From a checkpoint of a small image captioner.
Model: 22.5M parameters, 32-pixel images, encoder arch swin, encoder norm rmsnorm, encoder activation relu, encoder moe soft, encoder num experts 16, encoder depths [4, 8, 4], encoder widths [48, 96, 192], decoder layers 12, decoder norm layernorm.
Training: soap at rate 0.0018, batches of 64.
Rows from block 11 of the image encoder of a small image captioner, named by matrix and row number. Rows with one number within an expert belong to one neuron, the router's apart. Each number is 128 + 32 x the weight over its row's rms, rounded and kept within 0 to 255. All counts start at 0. Numbers have three digits each.
Before each expert's rows are labels from the 100 images, of 14976, where the router gives the expert most weight on average: "patch colour" is the nearest of a few named colours to the mean colour under the peak; "peak on" is the class under the peak. Only what is clearly more common there than usual is listed. The data: small renderings of single solids in any pose. In brackets: how many of the 100, against the usual share in percent.
# router: slot weights (encoder.blocks.11.mlp.router.weight, 32x96, trained with AdamW), inputs 0-95
# up: expert up (encoder.blocks.11.mlp.up, 16x48x96), inputs 0-95
# down: expert down (encoder.blocks.11.mlp.down, 16x96x48, transposed), outputs 0-95

# expert 0
patch colour: black (95 vs 14.5)
peak on: solid (100 vs 31.6)
router.0:125146127093175186161089109113145132092189059161080065124128131123093109102141146147124111081127105141118125150113120148076172132099173079088059133092142184151152133130129114143133135125080174087149104104138166147186130103129149126100092152106111142077118188064091121190153133128090061107
router.1:150178126097154160163085110136158129080167076109091056119127098092113154123144161131110120056113119154159154140135136114112143116124161084108058100114110151146148106147187113148167160079094165099175106128149181160198111096120130150095088118088097126128087160095142126211164111096090104177
up.4:111103105148143147151125071128095045169126109150130172100138138110121152114124120136159153174112098075126101176130143137177053078140104126107076181085163098129138100104138153131140192164111131115138076148107080141082134146190102117154102038149095108114128121127119168112150189100080088090
down.4:115112103097114078085118174098112176077089173113197115077066156117076116110085111116140084077124182110107165170125129122153124106146131136117164115112133146149100153207046146155164136166136136112099156153125145100163142061165111146180153147136149164115163110133104086137060146132162108130
up.5:144150120170165153101059153163132091186139112118052130123160140104179167100089121176238128123107128133147089116164134125119128072143143160112113149077116101165163091176146150069122159089130138143109187173134106139136143115165132103111045090135167132154129116163129127166112105173118159133
down.5:116135133126149122126107111166115158128175055114130134113124178118117117155132044122096137131133131123090134084086050099145134160141120028150129139160167170095095176094127124160128109133109190131151094137121145120118131139199145147068132168063081126111102134094129138123197189109168144172
up.6:146110165119099103167142156155127171121136149152144135122122154148151130196149101131104174144114159132151087109088151086126126131078156171136136142089122130105081146054168128150117192126141141127171081163114133192109223085087163055155135158115071087146166175117090098102115109159110108074
down.6:119141126131093124129172121106168110122159113148180195134112105088140124057106124115170140183118092156128142159179123157087172137083146119160163118121113086120151140195123156114122118185119171081116141080159113086147106134085105048188140154122162128143084081172111090167102141135164207111
up.7:110076110113184157144123136145119198137207125095143127135150148150082156073152145103202185075196123136088109102136178090112152059128107207153144109150131164135115098087122130109131090142118121154139159080095116127145088141131154122151156103130121107195097129157100091136171118153174083133
down.7:136157100108124135139110120106149151163158087135133184123124124148084120095116124162113148143170174109097026130172175050079089119119090163151132173094165092081114160140106103154146056127136082153129080112132082094171129190104155136132107123113127170181119114134107100129104055150079108122
up.8:165154157124127085141104123130112132150120126097129147074156114120073108069152104194144110125173086079093118102128139145114103156173146082068135110065114198206141173150140129122194172096102134105166118123095114167152112130133161140102078090056140127093123175160173136188117135113095124144
down.8:144113145050120134127151107086133147178131141121114090158130180138101161129143064073123099123109160119131137168127105100158123120133166157134112122122106112095111091035115089134103119194097082140149175153118133111110217178183112122128159180109105165183085149081120122127132103187141069153
up.9:124148179124173108125120135159115125106123103178121125151175132091140136170142115146079138124154132201092162122152121124094176120029074133117183174140165098114115110127111057148063098098106182117099091139147111130156143105125105076115192149160085096149182129136125144122117095204135090098
down.9:116154106134134139132096126156113170062141154115137103105120089118155092084143183151142113148144143149140084058118137121070113154177078090127191119131156135078138189084134111096166082112110070125136099157168140112136061163095077149084107151126148163094127146067176082136076133120150165182
up.10:114118103090093148097108092133124170105137110114136124114148151105139136076109124162122090153180106131133122125168136090201178144071189134086126070142143103081153073156085101079094069079138144136094085115146085112127109087110134156105071135139097111129156141201110090120162094074141061089
down.10:143147158142139116119134178148167138065106115179111165121137094090129155136162134111109149206135128122185091088078142170084086175126123117106111160176143147117165170147119080149100094098075163137132141141126130141132097124130112132068113154146101133123118120105229111186108116037116073172
up.11:185143119133072106116157155090145176123140121164108053122118154147174133160131185142095162170142182159142112139126093089159127178038163098147203102135089146141091115091144107112094120124108141105133059180128095147139130103138111077148108123103086165169168135174106076145148122084110144104
down.11:134128137151143115143135120152163140121146135111132179105128151110197122125147112153146075147090094171196122088179135086019147127089079090119160125123132124102093157130118162161152099105069102157189147110124098077139093161135097121170113134183089158154143139207118083121071114122118119076
up.12:098124130102038142148121134171097096158107087129101118117137120081149170130103078111076139156166162142117175120133131157111153113124119061159183105139153095125104059126154155171181140068090108152180152101062149094124119080107074137135122107169199133148132104151168116131154085103137184115
down.12:121156124116137087138105092115146194150096103114117154140137074114147193158152115114172111161108110129148135152132127123099148104151079048092188094189133155181129118087065093123116131105141109127159143079105137131138124090120113184116068123177120154181067173091102148063104156112198135132
up.13:129162149116134185112076113116103090108098068137174154085091111142158138088117185165112106104092160134118120164119096123192124121140106109149089121113160118142127130133149107169097109055198183103070124113124171135137089083113131117094097154176058123119150121087132062091167072111175155096
down.13:101087085162138130101152115174109149122118172096131139110111114085122095177131092089101144120066083120154165105089078180105112151110139191162129156094131122145103115186174102119209151196146118126142128092185106080092137127144128167113045165159161129144069094093155172114128151137139138100
up.14:099157121157140150151139162169133168185218142118162060113165079085171154119154155178174148146106130111130151084121173143205120094059161157068168086150140146160142119143136135144148145097127153142166121103157171120147131159192073132137098122162089143153096119144111131166157135084152116165
down.14:137079132113132138137138110106074123115229154118122154158121142149176129098118128134124128154193118137079088132130108061133135163115166163168123122141104139101144172108120150113136157073092154149166191112145083154162119030167160141095082155132138066116142181189101086121120099118084115160
up.15:099129109085149137102144151136115087081097077123097118156157099105150122108101147096066157144095138104144172079168091140151148174104099120150084099173094104067132124096117111167095103220065079142120150124095119084181137121110147155189131101110138126106103088090067153094119139204126121132
down.15:160164163154142099121111067124131116163163112190148097105173131079096146100179100147181129100119110159118094105138167081086148129139139102113112135111112165102098137154086126107171142039112173057129096172203141184137132077119137117122113168083151088113101161138150132142120135076102194150
up.16:097112140121207141125127161140084086182108148110185108177091125137116120133107133171073137132163148139108142110101100057122177124118092108132123150116107129093090098092095155139145102142118094111048144074153139157146139146130113121145142062164072163183105161109066153093108186120079191111
down.16:136141119108180148139107093183119137070073070157061139076122155089181154157098190147174123112130097157144165124146140100072168088162169153099101168150092170155107108165142088180130087144094069103135091151135090148170124123168134127138145160129113082151188115117138099126166145148160173121
up.17:107068150122123109235130143181181140164121130100119139120087155116163096121101157078084105135114136082161104090071112128124172121084152067107164148066130097118123161182143059154102090143098159130139104186154169140161134146101150139107160087155158112125113092113164159115112106120119066100
down.17:105250139138122133122104127133164144084106119089155088093074129156164164111136144135154110137153160101161140136110148111146089108135120140116113126155130131097118113124170108101176139119064030072167145087141137153093112160111101181124131086164079138120157107137125092155104115058101209129
up.18:122144103143120126160084123134128120125100130179107119099100126121153115169101170134116091164135125166117109123126039130104104119045109130173231148088156137126087098158144089196115169103145135139131148152159076106066118177100150106163106159128066113168112175119163112112150113100129174062
down.18:070144126151157098170066096179106121132097170121092106099114108110183142110142115108110074114148075175148171111123095144068147173110044117144138121134118164092126092092188109155130114110150107163110159146126061128152113113072116171171175181168120179121092094174120112161131116163147137161
up.19:109133128154160112148112118103192088151135171119137165130161183155108208105169177172125147142134076163135094112106091108111150138110103123087167098136130133121148133078105153073214183113145124120154109118168087161110082092169178141126106158137118101113075092169120140217125137089081135153
down.19:118078133141168111135139140100119160112184061161116023141130125101173110113077189114122095145091075093072139170127175137133148128113142120156063168161087175116097175119099149134120096154118125163070117177118125163189171117147109133097124115106084179098130114098138130184151121142142101131
up.20:150051115115104124132163116128074131152097170142116096116114107102149103120142102104076144136137149137139112082093167113153140190117158101140150112140092121074104138096145141101102085107082192148128150055154130145051177140118096116144115140159123174217124117095091162152134158112178048178
down.20:153123135114180155068125140179128154060173143120151155127166145148148164126128179152159157099154153149136134086234152147034089121090135158088095128105158128166104126115102113074151128148121105115177098139125105120213102120140113066086119131132121129113107168166155064112112129097138147139
up.21:148135206146116174146151125194169117107130064102198135049131129117089123142163130115128142166126131189124094162146139134162140128155160154129153142080136218148075113114151141118105108119089106161130151116089175107111178109130201108112151063139104112119151138161118092098139125048117140121
down.21:138066105156120100148138115081128095139085163064159133169100157105113152136089141073093099160130126144197120133129080032111142102136152174124168147191103151087143098100167136107132090144202194129080132127107111105113139121099128174121165156163128149188142121159121092085138162114102156159
up.22:198153127105179148108083078185133106123113104147074102085130087070116208189124102121116106072141134086127138135165143198146142127150086084062171124124183139126123114128182123105111092143148128147091099130164133139097150113139115160179112102113126130205122112071145173155132149121101094129
down.22:151189075139112155193089110172059111167085128127092162088115135138116111103090121129136064126146192114066112142163155129111114120136136090142155138145180113119104108132062105112127120102096106098116174094121141155159118162109138232146177068091103143100150082125157163146143087157118106152
up.23:096149178136149098120135061043152123109144105094149065134138150123109153112178115183109093161108110117123122138071089150105105133113153170128113139148060092149139189141134124179151121109153226137114158148117122036123141127120136148112096151158170144109119095161146154119172170083107153079
down.23:119091124095161151037128156155068183110141136105123187133124070160179079111121111129136141127124058124082179105155141066156068140134120171124113132140178165134090104143204117130076175188146070103085110114098114142123163174089121119114114151099130132083106144085140127143135148114145144128
up.24:140119091125106158099138140096093074166086139133138159140198138114116090073148154118150100130130114177132105183096122101151131122103153077183058146152140088171171152106062155146129113113115127132090114098096116116165128116158178103116117089103124179068088183104215103180096157086135129152
down.24:120068184167125112119094141085140183110133125178131108128141150140086124097120158125140152088136102099132169143109053175138109167113097097114098111102085177147148106129156121146159212210133119161128109193131108153084135139137142111186150148154196082154127123102118119127151130136064049113

# expert 5
patch colour: pink (45 vs 9.1)
peak on: solid (96 vs 31.6)
router.10:091099184120058081114109132145140167093063116102138090151106153146156100095138141139107137162138161155193141106134138101147093148099134171153128139160151134095094101151181097166117083177105133127168173170093135122130122200034123120174134149119152130151190119075135168089133126161096167081
router.11:160108179152074061153140098144156121135039125129093132137122124155087126128143152118144135127162125129111155105131108085172092127118080149144146181135138178131121116150139156138112166165160145116123159215110127162151146175103144203179168122109104177138173125067201168082133113162099115073
up.4:140137118091146142115077081098129123169099109088168121131137126167133113113096163118141103159093109162105124114216145126137165144189128095127106084125171155142125098146139132080192143178132107141148152072102094107072132161102131150069118210123092149187187156152130108104144153091217113140
down.4:147152150173119142124153138152093124089121199157148115145083113139186173125122109116086140152174139121122151110043126119120139108090116140122146135107145132110161160176173130185128142079179223114182100168097173127101067104171181134166117104128090103088138135114096113140157122176060161137
up.5:102060207128157079119153157152107110189113132095115130089114123108138096145139092128079150129113072111109157124110169137117119116203108108164095094119131103166127078117208146161088111168073140110112123070080097120120134111140177118089197105143083121100154101098106078070148126109100112145
down.5:117088103108135141201125124070134158115119127124134107203147175118087112149120199103172192100137166102110121161151129146098146118143091141079129094208045104114137127147127104118149149107147063035148134149097169167112146111107090113167163114142147153112119141148137129076185134111129104104
up.6:097124181121117079119141174148145144150122093144100113078131130095083115138185072117088143128132104097108118188094124162139113174181119176087127173117117153105170108157118136121107103190142121036168120098150164151147116085130156117134161100118146189057114107146148164148043129084107166121
down.6:118102172138107147112127137087136160119156106126143156124177098119138170103153117077141146155165158170137121150207186140149135094173073144182071128152143082095106117164144170128131129185179127128045140107099144133170161090177070088061136109088101127157137078130109125138118166139152179095
up.7:147151076190154141102158125102113162146133100163159151105063122143111122108115093114116146140119174157200099161168105084143119148158142109142133125110172151061072140157096100104077107123138139150190140150095114156144125083074124142164130198054193122102116070148176172162119141136113090144
down.7:069130156151096177103129133131180152063128198109120108189147171093130156081175116187103112122137129141097158152096205156085092192158136141189160141151124117134149089201145179127159198113141130150129111098133140116188097153107119142146151107143108107085124141117131160090098142093126165124
up.8:109103129144135157060092110114140108169136125126131104183195134147131083165166127159126123100127142174158086189095153125072149058064090111176113111126138114115090204176172146117143132179122093139141124068111133101125098131140068097113134179140135164118099170105075116090087095099128174125
down.8:164143046092117111109088157132133138137134121160099119113072083204098124132116139151098099069124130097114163140078107106178155154134186133143081148110076089115175138112175069148119124151126148160102150123111115136100162156156111085145146114211144130102138105071182125140088151201094120169
up.9:138110102108096109067119113096149126126139155180175139192101117168103151148154059138138138169130121053082102110144088139159129102112115138155142114160098072109192146149104154151148110129153096105114105166124158210100108131119071145138119165149095138201134135055144118212118102088127150154
down.9:071178105177142193126125130121171108092141151171127099047062104053101180121124119112111101119076136138131103148177126169092121137119145148140144141066111113128083156158148136116084127139119186128165130075153103091165099098180068049105118154114107142105127121157188112129107123121147111144
up.10:113136080099128166102076176164172136148103135132148046137105192156152101208079154101115091082094115145123150115133082147083136138091125170098135111149082188146118143122153152112156151115167144110154167149159146144116165099135131217112105161078073112119104160052116134159122099114136130154
down.10:138178173198163117138115138164149118109129115162171172133087101132091111125127187155185131144114073139096119108090158137089098124124138061126147182129114178135138207150167088139137087176153122155106179114148129071090149115134128118072085128175179153106136074172123175161146142128173129167
up.11:161187148119105114184121081152122086132126106120126164150130145154169155156144103115157163095102063142119171141099152085126083193184144115145177068108131177161132118162150155109116109179073091165150187150093106135121121147126116149160115071051134096182111127079156129108149135176077104113
down.11:119094137146119128130126078153076137144170108137103181165160103117112109187087164102114097145124145130124120122161180135101130085094132098068081104197167153166165154156123075133119136038185097122122085120134151098145129070113142175109101082142116137064192141139052124126150132097150113103
up.12:154080092148145169138163128105103145168102081133129100120140154056096111176155091093122126139174138173142187195132099154145107089083097139170148147095070104100149126148113171111129091207136106123167136094127181126185155092122145153176163078131129113140163085144080140134074102092102158162
down.12:169131129115128095131101111083098161092171136064074190080125108159122133114105105111085194130069129077110172117107147146125164128227128180169155161198143165098133111125112116086147134127127083106153107111145157131148132132117062146111078140141132180128101138109176141116115089150148160189
up.13:142122159180153072121160067125150105123138111159069182153173189100135129148135067115135139191168103131141072134140080101100086124105132139156173162129178125143133138078130098157092119163138110116144148201157060152151130180148148103116158170112086119083068112120176121119096144111094106084
down.13:101112129048173126116084079116159157138147147143147173129123170108086147087131155154155134152164105141120126045148138146049107165159159113097083149108154159113145112109116122120156075110102087089111109130144108142142150146149122124230148170071101155136111124122156094159104144067086187082
up.14:152148193169125118167175149111061099099124216066079088133128127082114159124106116146147166088149137073132107172170126156172123111114143091129117090036073118125187121125110125093138164120101107176098158132065109113136114131111134167133178139119072154110108112122114093142141101160140086142
down.14:173134152139153135151154119140162119161126070132153171119164105149100128073179091139125101154179115114131157178142133112144158148172099164083103163144127126117176229067111126130091127175171101103139091153084162201119096112139100146118098130189116145152143180139097072153102117067113139173
up.15:108086109185157138138097162199183154184070090107111092154086109175129083137134175118150148158103114171173131161166103117154127095093172060129058119142132140138076122116183144183149107176176163142123141121143128106105125161112110154120142100167081069117157165096126132088116131150080149135
down.15:078089113103217074142138169168120143124084047137140126144116150167134134131131187093124131069119120140120133112190094164124120083127066137073149129128130098138144144142150111128120135167173109119104117096126164149169188140147183106127195098124144122143155063131117133108139108174192060158
up.16:070125133044115155194114104120116123105153156165099166077149123133096101188130125094127139092167105152073092182126113163135165116158123070153155109158104105132168095134128104143080123160095116117161084116095119053127151094187095096144069084163149132185092096107109133104156133177134098125
down.16:102086173102129086137099060198070132136146107070082140142147099141177160130098131151148158117097120145078097125160123130151121134202126132097143138163079181133151064099099113155155113084143133171135172085137119200081119108075171132136113161141128180136098131154150173130151159083146123177
up.17:157109142096150125144161127149117190075137143185150209106098111130121176151154138134140090135142167126108111169166126135122114146169099199076156119164136122097077117102160100114050132093143077179188168097128119118180115130165140107080131114106132163043154137161082091144156138113097101153
down.17:152177148102102149137166089119123137067152135141167095159106105136125144088166131141116100192139161126173086123125126188111089151167105140120131097169145182141159126139157128134148059091157128130147109055089164106179100163082148111099101126122160122194124155112180129172161167161102075044
up.18:066147142146122141125094125176199160119109081150092144071119088161120152132107151085127163127118076104085138090146137165108163155120114138131069137188091106151146144098157116216059151133097164132118105100117105090138109137107142125077148121202078116114152081133125088111189148134070093126
down.18:147137049109155105142119106150093152168136173094151126183165138095132133123141147090129125105140113185140123147138113096159092132139177153049111068165175193098124085122088140075120073154204101117130132134157124153124094144125097142137131148070133128199109143148175171130113090180158183103
up.19:111163160137166136127150113099151175150108099084156143154112144085099091209159111152117062144149156156105092141099088116159123121129136140117087120096142095118147174174114183133099114118183125172116156142117107152097156124133178112126131071126077196171152069073127120108115088077165082204
down.19:158157108174153121128199125158147100120151077100129048104111133098124116145161110123100175113162089123099165136070140152072126181136191177069114162127185158119173142085136075122140121182115110147115035139091129155140104128155160107088186109168145114130121185122106125138152120158153120131
up.20:095126124089129102125130141120117191129129091132050089160192129108081169176128022149110118101103070088148061121179121104187091109139101177088129147117129128087128123164162090124157134099145128121103072151174112188157133161134163135133090162133124128143124076148129137148149107144101122070
down.20:179150149122136160102137111095154142114106153098103171151137167087095130160121117147171165187106153095145113094156097084108094134179161130097084144102124074176125133098030161127146092152080111098171093112118137096141126077165127061133145202126171126186139148154102123147089151083083131091
up.21:079164097155137120110194095119067126097142141135096106115084134158098175144097069156111092151139106122058077145101164179114089174119197096164082137148092117129154139120148096132123086147130093105198193159194095116120134106159102108123132100075092077156099152156130149131156141104114098114
down.21:114102118114155144194085094059098062133218130107148151140146172086132104067086170127139146134130068114141137115153091113183098125176113102096146133106121100111175160102147150113125178101186145136135091099058113129147151118175155119127151149148148175052084102140134103147120138108099094161
up.22:096088089152137127135160097141142114130103154150095118130188115146075043155159148103099139140159045158137111185144068162099141155123154134122148131113116096132174097083132177149134164217087139140094117114146113084168133162163116096143147115189113123066077123114125129147124194075127155143
down.22:116121126147193167137085114144150134182105105122098197152168115161104103096109141117135167082088112113092148104091137101114075116173175124144130113147101104147130136099108099135122127142072137137150189087176134176099152066111126063155163130109063119154158110076186097096181117186076107158
up.23:096082165062079110103109127115164121137101149164146149174167160138112150146146096101147125155085120054071071139179086092184123110182115138083203151155132103080122120118127137154137127185121096139094134141136159134113125143112102096127163186135153096132065122104173174075127146184155131087
down.23:040123104089148126087134079156094112117141133144091138087183108130117123136160099138113106134145095172104039133149133090101128163077189151158084095132163113159061132119146155089119123123105187098142103104127114147117122154108142069194112129096116199133111086117133137165103176102076145078
up.24:148151192125088102109122122186077186060134129108162116087181144151114122123207102135103127102129099109107091119157172147099146092136100097132083120143116094122103156135097174156166113103118117160134076164109084107096090103072173151114127059111197103137099065124112146099111095171169115151
down.24:143091150093173098207141156079125128117203085137096110106103099125145158125198104167135146082101144120111118172158157118150146145118069141166118140144106118143114039132093059111110176171091123100180108147139183145146111169105127133118089116158102099118176189105072119124158157145098137134

# expert 9
patch colour: black (51 vs 14.5)
peak on: solid (97 vs 31.6)
router.18:105094137144067144158155111078135138136140134139084100102146104154101065090159160135127147156121119177154156144079087113129127149052169102223089119092087100174153124179114161166144142125087173153141114165107122067134097153130116089099149185192093124077135170115117076097129117100128135125
router.19:152104158142055103160177096088139137146100104121107096107147108169123050096123148121141143118136148178173161135090085107115092134092160146221099152082095121188144118194105171157147120136094188130144136158118161121136092187111127134088132158184087131102155166085125096071137123133124136166
up.4:159163119129193179109160152109146090175114080131138146186167076127152150164167169139085184124139135108161113158140131102072084162153203157118055091171148114140072127129071154117130165105153168164142153138139138113133136101148131114140125061089106158116115143167103100165092134141130080066
down.4:154125154132145145146114071118096182089144150126128082117143082100164089123137119125169088106112133110137147124110113213113166130149080108057177107073148152094128197100075141098115135166135107113094122117144140171082078104101076137134161143196185096121151110150119182067151119108097155176
up.5:093175140156140162133147148166122140132102091162078154158131079136122112120052188108060152106136093205147092092141128118072173153115159102154165111147140103111185110079100162124066093097123149143126150123136109161115077104085128088127071167137074111181134145101098156146144083167089147115
down.5:147155143133132132123129129120150135140149125162135131082160129092167184114175130121146150134143151180094079157134129117137155087095035127113163087145193168127153147092126122132150111168168048159112121099078108048143125137124095168109204115140152094096148079176164085166121196101124151103
up.6:184111140161148195160125101137186139109147143085077060157144132111137178110150111167146121149127146077148100156062130156124164123167129100110136110158196130092110080111084160127101148167078093069087164134133105191117154076127151152137115088140098147088106112110120142130109170101050090147
down.6:120139177124157110104143176169115113164108096136175167113155046134065120181102129109168130097127109079088047129154113150087149112119157109139153133153136158103192129100147084137107093144114138201202176105137156114103153111143139176114141152110127135177138164119141112113187204132145108094
up.7:118091094133104111146151173175126137114094149080068167099117115109087142120074173116129120139079119170178101045101129128082145166100056075171075115050103176089149152160101129089094145128144131123174116159069160188112131129111118120132115155113175115143131085093168103116120121154139130151
down.7:172132173133105188070106143128190104094120121181183136155087122083184153056156111116147142124104154127133154172168185126177191144158068147136108104146120122108136162139097117088129063168051091140113080119121122132144171105134168151142083096074144126115160132165111125126155129101098119105
up.8:041117136127131152155133141105101116172145127157162071118196156103147162153169132087197109048099147155126097137133165135111125137180172141155178106124094090103091105078061125141085110174120142125136104129140065113120138126171135092161158124152152108096118131142046124124144099195116152106
down.8:126125159150071132110159102126077152065091117144093124122173082160159042167146174111171121165172108140121126198095099099124148101146152127123153137154140114149127150145114174121083154101156105074185122108141179113139145063129180152088178131141113083120161184161126176062145130120122117086
up.9:109101142113101128108132085108136126131148095133179130123087167149081142131153152116116145159098132160067114119096092047133110123084177125093127158134081115195093125087072127112166122075097198191112078152106147184114171151101132084109134091129086082086148129120080072126110165102118134072
down.9:082116103134164107119143119174102121135117121142088088086123133124095102147087077111142150135131119112123125131120149155076070087144136123097084087041182166134098105127166138184166115072070147049138198145136131098142148149112091136125141191132150081130137105161127146152126127083091210084
up.10:137184131144126122138169106121187103130150122085115125149162127119130077133091152169158135091124164217146150068119096106054105146184120133162146073109076150120165144132160112121098097153110136169144088136175096171158145108185120087125130186074102117112185145183138127088115120117141168189
down.10:188135098116110100180125146117100139141146084147180094139146090080152113184107094113063127175145117158120107129126135054091085097061167129160189148097122136142075138093086144107180128080087190125107117114169154064154114125081133086131122114127137112139121127074078087108080146152109123149
up.11:154184081116172124102153123142131214152136131155100164107102175131063166167152116111110116145144119153099130163087171103084151151155165130090140111141129109100083103108162151155132091157148078137119104158105052074190135173154142152149162139103142083142083174140085106119156147072079091083
down.11:118121155084152105111117113070096139182148141146171108098091129089136069115203115120122152157110049089111116097113167079174148070093107130181124132115081119152187171177135166150092155125093179148113165111154139158099127092130154078094064092149129156103130116123133079139153095109170142164
up.12:140093134152073105129129144119151124141136072152090066112108138121114102108203119136116186158123160080148084117070203130160140116133155126106121115110145092156133142158106125131121133160197131123096132153144064140183090187117185121082142144122162152121196101135118060165127068142120066086
down.12:126161143134154159160174133139147139123159150057147126077181158165140149116078165168139073177074134064124132148138097135154081115119182142134065159130117107129127161173146185064164135125070172119136151084157120092096168118181133152120118137127138079131103149152218164162111119129145105146
up.13:100169144105134136190160108163115155178075155177115155142108165169157149102152098161078066115156169149112147083099105139159131045183088121102155212143110208153137127114123084086064149098158128138150137105141169147150131125136083122142128110143163114135105084157108178098129114146123154156
down.13:109136145162131146151133138075080124127194125105124131154171130100143079124086126153108167152131108080103155099097122121117120098174166112082133124165103119117141155132149212159131127090076085120090109086158149143106142141098144209134124152087111193119118159123200192111093202096196133106
up.14:135127134107176103133073165115088164093121182076125181124151158100168160148133112118104137155087143116168130148146175136068153106128144225110178158085101124122082163145121070180123102147151187095116126082133198119137119163125115123157102101169103174120137118153112132078134124134052160090
down.14:120151145107126168103199127111134149159131091176129084123138170147104096126157094128090179188107159098171151112072086138093143225104116066118138086164126083082164126128194098149152156177165102120152146117128127130158166154118112129091112139174106098118150159126150131164108121097203092175
up.15:126111112088126157097115108124109155073089116160100100140075096121109136166101225135121126129120120167149103075167089126185104164095134080101076147170209125096162128146147167102084149103154104187138115143079155103180125110079108108096139161144110168100127139075072170142120102097137137088
down.15:089177158142123100100165111081172078086108118184150185111086108122123153050098117152115104098143154141138162159124156160084175106142133178118123152089142145102150141127127164156103107150147150048137096151087139091162098167133111135187131091119050101155109124201075112127119092143153172153
up.16:134103141201173103130176143113100109163160134100091170140114088118170103090176146175092137119158088089096073138186124130186097129109108143134111147104107154152094140077178113121075145099145167177101139128120166076143082158130124111158144179145061109157121095133174139138075185133133101191
down.16:059113146079155066153076127166120111118137168110133080154156135155195146140127071147111092152101107116095159046108081193090149150094106158109134094191106173094139129141129101127137158090173148160121086108105127162091118156106135158117096177110150191178107133083172153127123163125130156138
up.17:160155063150090157141165119085132166089162139095181107106164154141139134083134110091125108181149165099142107168136106074104136087129150150158156134104167138200124106085145174145123076092105162141138112125097141120140110173120078148102221168125122109106126152113104076088081164054100144087
down.17:120124163083085133130185136185149069124115160165023123095166127129144112159086112130147133137130090116111156084146141144132076146111184122161105179144086115156114116165133157135171129104078211095143089139165185134095109133078114139135124120115170164105149121103122155162086157168117203137
up.18:108096095145065122126122120073151105172176150110176160116182123191110126076175101131098097156095177142070142111153188117177104155126148159159115136158111100168074098128100132089156101177108178149135154149134110134098128167152106066152140116078173115142184152100107075133115199115113134132
down.18:147137136110144099191082173156086126151131135123115099123089081101154082099088162101141136135140128101140171120112136180103143117171167096147160148131100166127115186156101075211145134085184148133153104126145177087137141071113176139082100192109166118071112077062122140159145163088149155116
up.19:125092124120142178201092147172126095155157193113121151089126091063172163112131065146114097147119111162110137140107127142134151142115098129138221108069142193188151093127130042127132121100107099099155137151121070066134088139103126153144074178149128133174118141111168136133132134148113158151
down.19:096098140159128073144084112101114131169121133095120090109117118139192104157179107086116123094058088201151085078122117131087144177154149088081163155132120116128148123090110093096170163132126091168185177168185120104110167053120125121128138198110111148139129138131142185126122124174137107081
up.20:106104156089109140148089156121129127153136100154133056167097094098082112165144136155086167085129145114145135105110178127089084124076116138091072138063124112063140059150119174102176145192125114111135120109146065091130146090154130099137101125130104098084147090153122089183132096171116049112
down.20:154112104110155106121142169105116128069105132114159184106125122156073147092161146101108122143134126118134147180145174107156141127131161160063090072150179102135132126111165117097101178078103114090054153111038089089105140134105147126106143117156099085137129167140127111063136109036116078085
up.21:096124185124084088100116152141169119136168120158154120112136086079115098086163099179078164118136073133110111183106112114189082200147149151170153095119109121093127152105141149116169091121179120108112099161157076119174098104176123071135086128148117149154127073153156165109175125089068104173
down.21:164118125159174152141108136115090171168102098082108139169145132174187166120149107134169110084141096134091174105113129124134104087130130153038111148094104095116147087116140077081099114062070116175077060106155103146112134126137127137074138203126108121144144154146112098093124162101143051125
up.22:098075159093049149149145137157097181042121114086101128124078109123119124139105131141103137087124194049160154098095059121164134110123135115132084106090103117160116125143082143103111189122134163157148124186175181165156118100138194110146131165091153125119173098132155159142103136095154145117
down.22:129136129124172148044180087147141128175149085117119150153195183114148158146073145063144113160087113139137147099159166156108130099149091138155175140105139090099144114157144136098122147111054155070124124039104134146070120163082081127116086078120132125167165135157178153134138093137151121135
up.23:148073178147136087165150135106198112152084080119051132151044108117106080137192150130106091112105133159136146108116129169131166130170132134149098147099124206100154123128128178127127147138172165120117110180090072073143087106116159122134128148123095156115083105088161153071094122166109099107
down.23:088113129139123091148093105143118096076149134087185093150148141147149137136142178156154090065141136176110163138071154073186166122091117128103069154123080128148150109144117109086080061127127061176105169144126091163172132199059130099121124121158128102141113094129149113135159090128109080085
up.24:111138118130100085141141083069154121068115163130105099174112139182080117179113075109107110116140105117131166067132097111181149191140125109144155100122095112153168119122067181138105086202194082128138123122130088121171144157138142104057138179165120103088182118144134149094167169111116103131
down.24:120075164075089083080152148116083149129180096133092197127135150155167107158171176122110121162135131151149145120153144134098144075101146159138078175125098131122078136190213134174109133055093142129165102130114149102136148144096184162124105118116106149167107110112116055140121060143108141147